config = dict(
    head_dim=16,
    qk_norm=False,
    pooling='class_token',
    batch_size=256,
)
Rows from block 8 of a small multi-label image tagger, named by matrix and row number. Rows with one number belong to one neuron. Each number is 200 + 30 x the weight over its row's rms, rounded and kept within 0 to 999. All counts start at 0. After the name is the row's rms in percent of the matrix's.
Before each neuron's rows are labels from the 100 images, of 14848, where the neuron reaches its highest value: "strongest on" is what is common among them. Only what is clearly more common there than usual is listed. The data: simulated fluorescence microscopy of cells.
# fc1: MLP up (model.blocks.8.mlp.fc1.weight, 1280x320), inputs 128-191
# fc2: MLP down (model.blocks.8.mlp.fc2.weight, 320x1280, transposed), outputs 128-191

strongest on: fragmented nuclei; magenta stain
fc1.577,083,174,204,260,159,263,181,202,166,177,175,235,175,286,171,214,169,246,152,205,268,174,215,217,193,223,214,209,163,176,174,190,204,240,197,209,214,187,198,108,223,182,175,214,136,240,232,192,191,213,214,223,157,224,160,219,169,204,159,230,205,211,179,212,173
fc2.577,089,200,185,208,234,235,156,213,210,190,151,199,210,202,185,139,196,246,183,198,238,198,233,194,199,274,164,174,187,206,211,168,206,182,197,174,215,189,230,226,170,217,154,192,228,209,193,212,184,174,185,216,229,123,245,180,258,201,197,152,239,249,225,211,229

strongest on: vacuoles; green stain
fc1.38,142,183,212,213,127,162,197,195,187,198,262,193,224,227,220,130,217,155,188,155,226,186,170,235,229,202,232,206,228,204,180,214,258,151,211,213,190,226,218,201,218,197,138,226,197,179,185,203,232,211,210,186,213,240,223,212,211,225,220,199,264,185,190,203,189
fc2.38,144,186,244,193,194,191,196,202,190,219,181,220,251,211,271,197,248,207,181,194,197,189,226,165,201,139,153,217,226,189,252,202,201,193,211,194,177,219,190,176,186,243,210,192,186,162,202,184,213,184,210,164,204,198,148,156,209,188,170,171,181,211,160,191,212

strongest on: crowded; cells: ten or more; fragmented nuclei; membrane rim
fc1.634,084,215,185,174,168,200,194,203,145,173,191,211,219,206,173,190,199,213,242,219,204,137,205,161,202,192,187,187,177,211,173,197,229,171,202,150,168,227,251,182,260,201,188,174,202,224,220,199,192,209,200,211,203,189,203,205,107,198,193,260,142,176,209,203,194
fc2.634,082,104,175,231,227,262,151,177,187,227,198,220,175,222,184,209,234,162,158,195,226,184,222,218,158,225,207,216,193,189,143,194,215,180,167,179,223,219,184,160,166,183,187,190,134,249,161,195,234,207,189,234,208,188,200,272,214,188,225,216,199,256,204,213,229

strongest on: crowded; cells: ten or more; smooth cytoplasm; cyan stain
fc1.7,049,188,195,154,198,220,217,212,233,234,221,191,178,199,203,253,263,193,235,255,172,196,172,227,248,210,236,215,188,166,241,174,154,227,193,202,235,171,245,189,223,194,237,221,195,241,230,149,171,198,206,227,225,240,155,224,212,217,198,122,214,237,204,191,156
fc2.7,047,180,181,218,177,176,187,195,156,169,183,221,233,196,191,168,214,193,195,174,188,187,189,201,196,205,216,195,214,202,204,201,188,188,198,250,233,165,174,178,219,157,148,194,226,188,230,184,228,178,177,143,156,160,237,221,130,234,235,206,205,194,182,211,252

strongest on: fragmented nuclei; green stain
fc1.618,115,247,225,199,221,153,219,245,218,195,159,213,179,202,186,175,168,195,199,232,177,241,260,192,143,229,272,132,210,167,206,154,218,136,174,217,196,162,161,170,223,243,136,187,218,179,169,150,183,183,140,203,239,201,180,207,181,183,215,207,169,224,160,197,207
fc2.618,108,212,163,271,190,226,213,168,220,201,199,192,205,210,147,196,228,199,272,158,182,185,200,234,210,163,150,226,166,193,200,193,207,219,193,212,200,204,178,218,194,194,206,187,157,199,259,212,216,221,244,153,192,191,217,198,199,180,157,254,254,232,235,179,182

strongest on: membrane rim; crowded; cells: ten or more; out of focus
fc1.710,100,211,241,219,208,208,193,237,180,213,224,195,196,206,225,204,215,222,236,187,215,149,218,227,225,207,198,186,235,226,176,203,218,179,220,196,207,241,197,208,242,226,243,117,216,181,182,206,162,237,199,287,208,183,185,226,235,259,232,223,170,205,222,143,136
fc2.710,103,146,149,136,258,175,214,182,179,217,124,198,205,198,208,194,220,179,144,235,213,246,161,205,145,181,218,183,192,185,214,149,230,223,186,199,194,227,213,220,207,150,138,193,216,220,195,198,164,185,205,179,253,219,187,206,209,152,180,203,208,192,166,218,162

strongest on: membrane rim; few cells; cells: one or two
fc1.715,051,197,195,179,212,212,180,205,191,192,216,193,247,150,210,211,209,217,229,225,212,208,195,254,185,171,198,179,176,217,208,166,225,220,179,176,209,218,161,241,233,267,208,135,156,174,178,234,226,172,188,181,191,205,209,144,232,236,200,136,189,229,183,181,251
fc2.715,047,215,171,181,198,191,249,187,161,176,220,259,271,190,207,209,176,193,191,216,208,192,195,194,196,183,156,254,230,174,183,212,233,206,192,213,196,180,206,159,172,140,188,231,200,241,223,150,230,240,158,215,194,226,195,220,200,169,167,216,251,229,168,198,188

strongest on: vacuoles; yellow stain
fc1.320,110,243,180,186,191,184,182,199,166,216,177,208,145,195,162,176,185,181,153,194,142,169,219,211,168,172,193,189,157,176,171,246,187,203,203,193,189,202,218,152,182,250,180,199,245,130,222,206,208,211,227,232,198,267,244,185,204,166,179,296,219,181,191,223,186
fc2.320,113,161,190,178,262,235,189,179,236,213,205,158,185,205,253,206,185,205,148,195,243,260,236,188,182,202,189,163,142,225,153,174,253,199,191,215,241,229,168,191,222,188,209,188,189,232,162,186,212,181,160,190,252,197,146,155,195,256,255,130,174,136,212,136,207

strongest on: fragmented nuclei; few cells; cells: one or two
fc1.504,073,232,228,212,204,205,196,215,180,199,157,227,269,258,156,228,161,215,208,239,215,194,212,146,204,207,209,172,179,147,223,162,180,186,213,225,141,181,151,202,221,241,187,212,203,156,211,200,219,182,180,182,235,234,170,215,222,217,191,187,253,213,203,174,199
fc2.504,074,163,194,261,202,255,173,237,201,240,202,194,158,242,226,172,228,220,168,223,228,212,191,189,146,158,181,235,153,160,175,232,191,216,157,234,178,213,204,146,208,197,217,240,162,191,204,248,154,251,169,188,175,165,200,272,153,210,184,207,206,193,235,188,228

strongest on: vacuoles; green stain; dim
fc1.685,122,185,190,189,241,247,182,183,172,142,135,250,209,194,252,238,195,199,205,226,227,146,185,189,209,192,189,224,218,185,237,160,182,192,160,181,218,215,225,192,259,259,198,243,242,213,158,173,176,151,238,157,223,231,244,209,188,215,226,218,230,168,210,182,192
fc2.685,117,201,214,263,173,154,213,173,236,195,252,159,215,234,173,156,177,206,235,219,157,195,204,214,179,214,163,227,212,193,176,184,212,228,186,191,191,191,183,194,191,195,243,181,206,179,232,174,198,201,219,240,164,208,172,207,261,199,143,168,155,191,209,185,226

strongest on: ring around the nucleus
fc1.427,098,208,236,206,183,178,201,157,174,249,186,200,166,167,248,205,202,217,185,207,221,200,189,227,129,255,198,211,184,216,243,136,177,172,158,236,189,160,233,205,198,243,174,237,199,177,217,221,185,236,204,225,169,236,222,271,184,172,182,201,200,224,216,162,244
fc2.427,100,209,191,191,152,183,224,263,214,223,238,185,220,196,144,192,159,206,215,173,224,155,143,210,195,201,208,193,237,157,164,239,228,205,209,177,205,210,211,181,267,193,194,221,202,231,189,193,222,205,221,181,233,165,190,127,228,182,228,214,187,245,217,170,161

strongest on: vacuoles; crowded; cells: ten or more; red stain
fc1.570,130,190,192,178,217,169,218,260,125,227,173,236,154,189,192,194,173,181,163,238,203,195,212,201,206,213,186,217,210,198,196,228,188,169,138,215,203,167,199,258,223,223,186,218,182,196,166,183,201,228,229,177,174,198,185,216,209,204,184,182,186,143,250,202,201
fc2.570,126,164,166,182,211,240,204,141,250,161,223,178,197,206,148,207,157,226,184,178,183,180,241,223,190,171,219,224,171,180,240,200,220,239,224,148,218,224,193,207,153,203,197,195,269,207,175,167,209,143,205,202,183,208,200,165,190,244,195,201,201,176,197,173,204

strongest on: crowded; cells: ten or more; magenta stain; bright spots
fc1.725,064,205,146,228,249,202,231,215,180,129,196,208,196,203,167,186,212,211,215,194,160,235,260,218,203,174,187,237,225,184,158,215,224,246,211,172,191,187,162,184,216,208,199,193,201,284,214,197,186,185,169,212,217,245,171,151,185,164,227,147,199,193,221,204,229
fc2.725,066,137,220,178,229,173,208,230,203,205,195,143,201,169,191,201,139,194,217,223,172,211,164,203,191,212,160,165,237,230,224,168,204,207,159,231,202,246,185,186,173,185,208,278,196,158,198,183,193,150,274,204,184,176,189,154,219,273,189,227,212,263,208,211,237

strongest on: vacuoles; yellow stain
fc1.469,129,201,203,157,240,165,196,250,149,221,165,220,233,158,226,225,220,215,133,102,189,190,219,179,199,148,148,223,245,220,169,163,179,210,193,294,243,167,232,222,215,189,203,204,251,201,146,159,168,219,174,205,208,202,177,217,199,217,208,219,200,245,231,268,159
fc2.469,128,210,173,250,170,240,202,185,239,168,210,156,187,174,176,158,124,149,271,232,258,196,204,208,191,202,221,164,129,246,213,261,163,213,194,193,158,262,202,264,153,200,204,238,200,228,222,213,183,136,238,192,211,193,209,187,168,182,204,214,172,241,202,184,233

strongest on: crowded; cells: ten or more; long thin cells; ring around the nucleus
fc1.687,114,188,217,177,180,223,190,274,152,198,229,216,215,210,168,242,191,201,178,207,203,224,157,251,205,189,209,232,194,191,194,216,235,174,238,265,229,175,184,193,217,183,199,175,175,179,216,171,164,236,193,247,240,197,160,195,233,218,245,185,153,227,189,198,232
fc2.687,114,178,245,215,256,217,232,188,200,168,207,170,187,215,227,186,169,166,203,223,196,110,201,195,275,225,156,235,153,167,197,178,209,233,197,190,205,212,214,182,199,182,212,203,233,221,229,195,262,178,227,196,223,218,164,182,188,216,152,177,167,175,232,219,158

strongest on: vacuoles
fc1.387,126,236,220,157,188,157,186,247,195,201,201,170,262,144,186,208,244,171,224,209,155,233,167,152,163,172,203,262,202,196,197,198,240,218,171,227,260,201,191,182,198,185,191,228,163,234,173,200,222,199,206,206,186,173,134,176,164,176,211,219,215,229,187,238,201
fc2.387,129,178,198,228,176,260,217,186,174,213,220,209,192,199,208,168,186,220,150,175,205,164,191,225,170,223,192,146,230,209,224,238,161,175,169,196,156,228,242,196,141,257,225,227,223,152,212,237,168,176,211,251,214,227,168,235,193,208,184,184,211,244,202,180,203

strongest on: vacuoles; crowded; cells: ten or more; yellow stain
fc1.23,128,230,202,148,241,204,228,251,191,211,143,247,140,183,200,268,230,216,148,228,207,213,220,161,170,192,156,245,225,207,180,226,200,223,191,224,222,195,199,204,220,162,192,229,184,211,219,223,183,161,246,185,199,181,178,196,229,206,226,210,166,175,180,188,213
fc2.23,130,172,175,201,230,171,181,193,257,201,174,194,160,244,232,192,135,221,221,214,133,235,221,212,163,227,231,189,201,217,165,204,224,176,154,158,180,170,176,156,191,236,136,173,251,194,221,169,278,182,232,244,166,150,262,202,177,203,215,214,224,189,185,227,227

strongest on: membrane rim; cells: three to five; red stain
fc1.240,100,222,237,171,171,194,191,180,179,224,239,162,227,167,178,198,169,173,134,241,193,186,156,186,217,195,204,202,231,175,201,206,198,218,221,229,184,223,219,188,212,202,194,191,240,195,225,241,211,178,219,163,210,174,162,208,225,164,214,227,209,199,195,253,213
fc2.240,089,187,221,184,205,210,190,228,217,163,124,250,187,224,199,235,166,174,236,187,206,235,180,186,196,191,261,203,239,241,208,206,175,171,262,177,235,212,161,178,198,209,249,179,182,187,225,235,195,230,231,267,158,220,259,147,224,228,176,239,237,172,172,187,224

strongest on: membrane rim; few cells; cells: one or two
fc1.508,072,246,173,227,222,233,206,201,220,244,225,221,219,188,186,211,235,192,146,189,192,207,180,208,162,203,250,218,203,250,202,250,211,203,237,173,199,264,194,201,204,218,247,179,206,202,201,147,185,224,190,192,247,209,182,192,222,206,191,179,229,246,209,227,204
fc2.508,069,163,206,206,155,214,147,155,197,157,222,203,207,188,241,174,181,205,205,179,201,152,170,207,212,257,142,190,191,180,220,226,247,206,247,241,219,156,220,218,163,225,198,224,257,262,185,272,178,138,227,170,183,182,217,175,211,209,176,185,177,231,214,192,222

strongest on: crowded; cells: ten or more; yellow stain; ring around the nucleus
fc1.52,115,208,169,224,221,212,203,168,113,228,199,188,214,245,176,188,183,237,246,195,209,204,196,225,177,184,175,223,180,173,185,173,228,209,208,194,200,238,194,177,208,219,185,223,202,238,214,193,181,203,178,167,195,253,176,206,181,159,166,218,207,184,158,237,199
fc2.52,111,223,201,176,202,254,209,185,192,196,128,215,163,164,179,139,206,189,204,183,165,175,208,176,241,206,180,152,221,219,212,218,176,232,221,243,187,137,204,219,173,208,221,187,184,210,186,235,182,228,208,191,146,171,220,183,220,199,205,185,195,173,233,204,245

strongest on: fragmented nuclei; green stain
fc1.43,098,178,182,183,180,221,234,181,214,196,189,213,207,183,203,206,186,194,173,198,230,187,210,164,168,204,224,179,186,224,218,145,199,235,205,179,272,251,250,212,226,205,157,225,183,202,184,211,192,99,200,185,180,244,201,216,176,147,242,238,193,191,251,196,234
fc2.43,103,226,194,144,227,211,183,213,168,228,233,209,176,259,235,140,252,269,231,162,167,226,198,221,237,187,199,214,210,190,220,255,193,211,194,227,177,228,170,200,186,244,269,225,199,204,175,167,170,213,181,189,210,180,211,188,212,197,236,174,194,179,223,193,187

strongest on: ring around the nucleus; few cells; cells: one or two
fc1.105,080,144,163,212,225,185,149,206,206,243,188,164,242,251,222,141,216,207,155,192,177,201,184,189,226,196,233,198,207,221,180,180,203,221,215,172,211,215,233,177,264,156,250,193,220,211,133,169,179,256,207,192,222,221,246,214,205,173,256,223,250,188,207,182,219
fc2.105,083,223,228,128,197,238,188,196,154,210,244,235,197,169,160,234,178,190,184,194,203,217,202,226,128,248,177,206,143,233,224,193,205,213,224,212,236,204,120,270,180,226,181,164,236,189,224,155,180,191,149,169,174,172,172,211,190,192,152,142,201,198,180,195,218